Weights of a small spectrogram autoencoder.
Model: log mel input, encoder norm layernorm, encoder patch size [4, 4], encoder widths [48, 96], decoder activation silu, decoder widths [64, 128, 256, 256].
Data: trained on tunes sung on syllables by a formant synthesiser, 39062 training examples, 9.2 epochs.
Rows from block 2 of the decoder of a small spectrogram autoencoder, named by matrix and row number. Each number is 200 + 30 x the weight over its row's rms, rounded and kept within 0 to 999. All counts start at 0. After the name is the row's rms in percent of the matrix's.
Before each channel's rows are labels from the 100 clips, of 14976, where the channel reaches its highest value: "strongest on" is what is common among them; "lies over" is the class under the peak. Only what is clearly more common there than usual is listed. The data: tunes sung on syllables by a formant synthesiser. In brackets: how many of the 100.
# conv: 3x3 conv (decoder.decb.0.0.conv.weight, 256x256x3x3, each kernel summed), inputs 128-255

strongest on: consonant: /t/ (63); deep voice (56); consonant: /ʃ/ (30)
lies over: /t/ (63); /ʃ/ (29)
conv.88,118,236,201,220,222,238,222,155,220,209,211,202,235,215,234,204,184,234,191,193,250,206,206,213,181,195,226,186,209,194,219,180,169,132,193,60,208,273,198,175,190,196,177,191,181,203,212,162,189,150,171,219,210,205,205,173,209,219,222,194,142,202,167,194,217,216,168,210,220,233,181,150,234,197,210,198,186,182,206,200,203,151,268,189,210,186,224,187,195,259,219,187,221,204,167,178,203,204,211,160,216,161,196,223,129,172,200,212,178,236,221,210,149,244,162,152,231,224,200,157,271,202,219,204,185,226,259,209,213

strongest on: consonant: /t/ (66); vowel: /o/ (39)
lies over: /t/ (66)
conv.112,057,171,228,130,200,194,184,183,206,231,244,206,194,206,218,111,120,180,203,180,265,206,193,177,206,136,163,186,216,188,181,220,230,219,158,170,178,222,230,166,266,186,174,214,183,215,147,217,208,219,208,161,203,170,249,196,224,196,203,219,150,241,185,225,185,178,235,175,199,153,237,221,204,166,224,199,190,184,244,215,213,231,182,175,158,214,181,200,225,216,237,223,181,212,235,207,250,217,167,170,226,196,240,242,155,181,246,202,263,243,162,192,210,153,174,126,202,245,202,235,230,198,198,212,273,186,257,168,195

strongest on: consonant: /ʃ/ (69); vowel: /u/ (38)
lies over: /u/ (34)
conv.47,083,216,168,217,193,261,203,227,240,207,231,173,208,191,183,241,224,158,201,205,214,178,208,196,206,173,245,238,187,185,139,211,169,225,233,179,214,218,191,175,193,169,134,255,231,149,176,213,183,163,158,193,196,204,170,186,188,240,228,190,198,181,269,235,228,127,234,198,210,193,224,185,155,224,201,211,167,193,213,229,200,213,187,217,188,183,180,178,175,259,191,175,230,228,235,153,192,240,205,210,195,235,188,205,146,254,192,162,201,209,218,162,192,182,221,231,195,217,209,123,177,168,178,208,191,222,182,247,205

strongest on: consonant: /ʃ/ (56); vowel: /i/ (38)
lies over: /i/ (33); /ʃ/ (26)
conv.80,078,214,199,250,170,209,191,185,214,186,188,195,207,191,243,160,217,207,246,148,227,164,220,217,212,227,180,141,199,204,175,205,190,190,181,208,218,188,179,182,213,205,173,195,211,178,152,167,225,123,196,200,217,244,221,249,174,191,190,173,130,202,140,209,197,151,183,188,106,170,114,187,219,191,196,187,162,239,167,179,213,188,240,219,215,213,174,216,202,257,155,172,217,193,189,222,201,231,210,186,186,188,204,197,203,185,167,159,188,191,174,220,207,211,241,196,235,131,227,264,179,206,186,223,217,215,186,186,216

strongest on: consonant: /t/ (67); clipping (33)
lies over: /t/ (65)
conv.187,114,300,184,188,191,187,164,199,147,209,226,173,183,183,189,151,205,206,225,175,225,182,170,243,195,190,219,206,246,185,232,205,220,201,125,217,163,194,216,217,195,180,212,191,208,241,119,192,204,205,189,215,233,172,198,254,191,200,212,213,186,184,195,202,209,266,177,151,178,184,251,199,310,211,191,186,194,184,220,198,175,208,219,209,207,186,222,206,204,187,225,222,161,193,139,174,183,138,192,249,185,175,189,177,246,183,183,216,215,214,247,191,205,231,169,238,189,175,185,138,193,145,198,203,192,167,230,188,208

strongest on: consonant: /t/ (48); consonant: /ʃ/ (31)
lies over: /t/ (48)
conv.130,097,192,165,174,143,171,262,209,202,171,224,181,195,221,220,191,185,200,153,257,189,196,194,198,221,190,232,187,190,138,165,182,195,256,242,254,219,234,191,162,176,145,180,205,189,215,179,313,200,216,195,211,163,234,215,136,288,187,188,233,195,167,233,179,184,252,227,209,192,155,193,209,211,242,219,200,205,219,209,170,148,217,242,180,199,185,233,229,192,195,201,192,233,205,215,209,236,257,192,190,185,156,157,196,225,185,245,209,287,222,241,198,162,145,196,179,167,170,251,219,131,221,231,202,285,210,179,229,191

strongest on: consonant: /t/ (33); clipping (29)
lies over: /t/ (33)
conv.179,129,136,187,192,183,196,243,204,236,212,200,216,190,205,188,153,179,193,181,162,210,197,179,189,209,210,219,204,185,140,180,184,193,205,293,168,179,199,178,176,200,173,166,208,168,163,205,204,192,168,209,195,159,202,217,194,230,171,198,209,178,165,184,198,187,216,181,199,241,198,176,209,141,210,201,205,187,168,168,200,180,206,285,201,200,242,183,193,200,208,179,181,175,181,142,242,251,180,130,223,168,183,269,184,155,257,194,218,174,204,181,162,196,223,154,173,206,198,176,270,211,149,166,196,172,198,191,205,226

strongest on: mains hum (76); thin (high-pass) (38)
lies over: silence (76)
conv.150,083,205,202,204,208,202,186,182,208,193,186,204,212,195,206,200,190,212,209,183,202,223,193,207,199,204,196,185,210,198,186,214,197,192,199,169,196,200,201,198,205,194,188,211,190,201,183,182,56,169,196,196,222,208,206,195,203,190,199,199,187,207,188,209,208,202,188,184,179,189,211,187,204,181,206,451,188,194,192,205,193,189,202,198,200,201,211,209,199,205,205,199,197,206,204,204,206,196,204,172,200,209,203,207,201,192,196,190,209,201,212,205,208,212,210,201,218,188,193,203,199,181,203,30,204,208,198,189,198

strongest on: consonant: /ʃ/ (79)
lies over: silence (92)
conv.119,097,257,215,114,173,192,205,215,238,141,236,206,209,193,182,159,150,152,191,210,232,165,181,182,180,198,238,207,212,187,173,193,222,262,177,180,192,221,160,233,209,262,182,185,177,230,167,207,201,165,205,194,232,166,212,181,149,205,206,198,137,209,228,166,227,206,206,189,205,215,208,208,255,170,261,206,194,179,182,185,170,225,213,133,199,211,194,197,186,258,189,188,145,212,190,180,225,231,187,184,188,168,172,214,188,203,226,226,204,201,191,201,136,227,239,235,236,192,216,186,233,108,149,207,256,221,230,196,247

strongest on: mains hum (98)
lies over: silence (97)
conv.24,080,219,196,197,190,200,201,193,209,202,196,189,220,190,188,214,188,206,197,203,202,245,202,200,196,178,201,199,201,206,188,195,200,215,169,207,205,205,196,200,196,221,185,193,216,221,198,214,37,210,203,205,208,207,195,222,194,215,186,205,177,200,201,196,195,171,200,209,190,191,186,204,224,207,212,331,184,186,216,193,186,188,184,188,191,201,182,200,205,208,201,197,197,206,218,179,205,192,206,223,197,197,176,198,205,215,217,213,188,201,204,218,209,190,213,214,187,192,204,173,206,202,207,0,207,214,192,196,201

strongest on: consonant: /t/ (64); consonant: /d/ (34)
lies over: /t/ (64); /d/ (34)
conv.180,117,253,198,231,205,178,205,207,226,231,181,199,193,221,182,202,210,184,228,212,193,193,187,222,156,210,186,172,171,188,182,181,244,205,131,224,213,190,204,246,167,214,194,192,234,223,202,210,198,165,211,134,207,156,178,224,180,221,200,192,212,229,230,204,181,193,198,223,138,223,230,211,292,224,182,197,165,231,219,183,253,132,159,186,200,143,205,212,228,130,205,212,163,209,189,138,186,212,220,192,209,154,193,197,212,205,207,226,240,166,229,277,258,167,224,220,186,184,200,96,167,177,212,201,224,193,233,167,224

strongest on: consonant: /ʃ/ (47)
lies over: /ʃ/ (25)
conv.25,092,195,196,176,154,156,203,174,226,172,232,181,198,239,227,216,164,217,228,170,252,189,187,209,165,185,267,256,218,141,229,205,183,197,196,199,169,156,188,145,218,218,160,171,180,194,256,193,209,213,204,229,195,200,209,175,184,241,196,247,196,212,246,191,206,150,169,195,189,244,183,210,161,181,208,202,188,162,240,167,189,190,197,159,135,165,230,219,152,190,234,190,220,189,200,176,249,183,168,182,224,185,201,171,198,190,228,226,211,143,139,180,188,255,182,184,154,170,196,172,253,238,177,206,216,199,159,179,180

strongest on: consonant: /ʃ/ (61); vowel: /i/ (37)
lies over: /ʃ/ (32)
conv.21,089,225,228,233,166,199,227,202,159,215,207,193,164,210,218,156,198,231,162,153,252,175,183,229,228,175,199,173,212,207,208,200,169,208,148,249,222,218,166,213,219,176,212,227,150,192,178,185,212,182,236,219,153,276,195,212,208,174,212,238,226,132,143,225,153,239,235,219,147,187,193,134,228,266,151,189,217,182,262,215,210,201,215,217,229,209,248,195,186,219,177,195,224,198,208,255,196,191,241,158,212,236,202,173,198,212,202,206,155,219,221,211,181,184,207,176,211,173,137,224,211,161,182,225,185,178,192,251,161

strongest on: mains hum (100)
lies over: silence (97)
conv.30,067,185,192,206,197,197,201,206,221,203,190,196,195,195,219,196,191,195,207,189,200,243,183,197,200,181,198,188,201,200,185,205,203,207,208,196,188,215,198,198,204,211,179,195,185,203,210,198,0,199,206,205,196,189,196,201,205,189,209,199,189,208,198,209,204,199,192,208,189,183,186,192,210,196,212,348,191,196,209,193,196,185,206,184,189,206,208,193,188,194,218,195,192,198,203,189,200,192,202,191,194,201,193,198,205,202,198,205,187,196,211,214,208,200,224,197,186,203,199,205,201,190,197,1,195,188,199,186,210

strongest on: consonant: /ʃ/ (57)
lies over: /ʃ/ (57)
conv.83,054,208,207,212,134,215,176,215,247,212,194,192,190,171,155,225,229,215,201,200,247,184,173,208,164,247,70,237,250,251,198,225,196,154,229,160,176,209,180,212,160,217,216,228,238,210,225,164,200,176,270,210,207,226,190,181,150,249,224,187,217,215,155,175,210,147,160,194,267,182,236,171,206,209,181,206,165,208,184,195,186,162,209,199,193,191,166,155,184,186,150,231,201,194,170,201,165,173,225,210,195,220,206,169,212,189,199,235,202,211,220,164,195,191,186,218,168,136,239,230,134,191,175,200,146,168,239,192,203

strongest on: consonant: /t/ (45)
lies over: /t/ (38)
conv.87,095,215,167,162,147,203,246,224,182,225,188,219,218,159,252,180,219,212,213,185,259,182,187,197,196,191,169,240,234,170,202,178,155,220,231,189,181,230,173,176,209,196,196,221,124,160,122,195,204,195,176,200,183,196,222,179,200,214,290,205,219,186,157,206,239,197,184,178,211,217,169,188,244,203,212,194,222,212,208,216,164,232,187,181,223,247,226,177,187,192,234,138,184,215,174,236,249,205,131,242,222,169,154,189,165,229,187,179,216,249,239,194,189,217,182,190,182,207,177,251,189,191,209,208,159,235,222,186,220

strongest on: consonant: /ʃ/ (36)
lies over: silence (41)
conv.251,085,108,202,179,158,217,203,216,193,246,215,181,200,206,174,192,216,205,231,169,218,196,211,250,159,226,207,175,164,237,209,218,200,168,226,202,171,228,224,183,188,250,169,181,162,177,282,192,184,144,170,167,199,169,235,175,185,184,190,185,208,208,154,261,225,214,195,209,210,223,134,231,158,174,137,234,201,214,193,214,192,216,249,232,211,233,173,205,179,221,186,195,183,188,151,237,168,229,175,191,173,172,207,241,195,191,197,209,171,203,182,161,190,235,183,189,220,192,202,263,236,217,180,179,188,190,193,246,262

strongest on: mains hum (72); thin (high-pass) (44)
lies over: silence (70)
conv.53,079,200,196,197,190,196,186,190,201,202,181,199,209,198,199,180,190,217,211,196,197,219,205,213,196,204,189,175,191,194,201,211,199,196,187,191,193,191,204,211,193,201,194,196,202,213,194,199,51,158,194,187,206,206,197,213,203,215,187,198,173,211,173,210,194,198,185,202,183,191,206,182,214,185,210,440,192,199,195,207,193,182,198,191,203,211,199,212,198,221,191,203,198,201,211,216,198,201,213,165,209,204,196,207,202,191,195,202,209,206,210,212,208,211,218,204,219,194,194,211,191,195,196,22,208,208,212,190,200

strongest on: the note G# (62); mains hum (46); thin (high-pass) (39); first note: G# (25)
lies over: silence (36)
conv.145,102,160,202,194,178,210,222,181,154,197,186,205,170,191,168,146,181,209,201,217,164,283,208,197,193,221,192,197,164,178,261,218,191,202,201,228,203,232,207,245,188,184,231,194,235,209,240,188,149,251,192,163,187,203,167,189,243,230,161,196,234,211,148,171,211,259,238,236,237,201,125,237,211,211,209,250,214,214,196,202,213,181,217,219,219,191,203,200,209,240,146,208,196,185,179,259,183,220,190,189,206,189,199,165,222,170,205,212,192,226,205,197,171,154,192,100,230,195,184,257,213,254,180,130,214,179,228,256,192

strongest on: mains hum (80); thin (high-pass) (32)
lies over: silence (68)
conv.175,072,179,176,197,200,179,193,201,213,218,200,196,210,177,195,179,183,206,235,215,176,242,206,209,178,203,187,183,163,202,192,207,210,189,192,179,192,202,205,207,205,209,172,166,200,220,225,198,67,185,183,179,228,189,215,199,204,216,171,199,147,217,172,208,208,201,194,229,197,184,174,190,187,169,217,367,192,194,169,191,216,202,202,185,193,212,162,218,199,233,204,212,177,195,210,223,188,211,204,199,206,202,191,216,187,203,187,209,213,213,209,206,185,198,223,198,236,218,199,219,201,187,176,37,216,197,206,204,206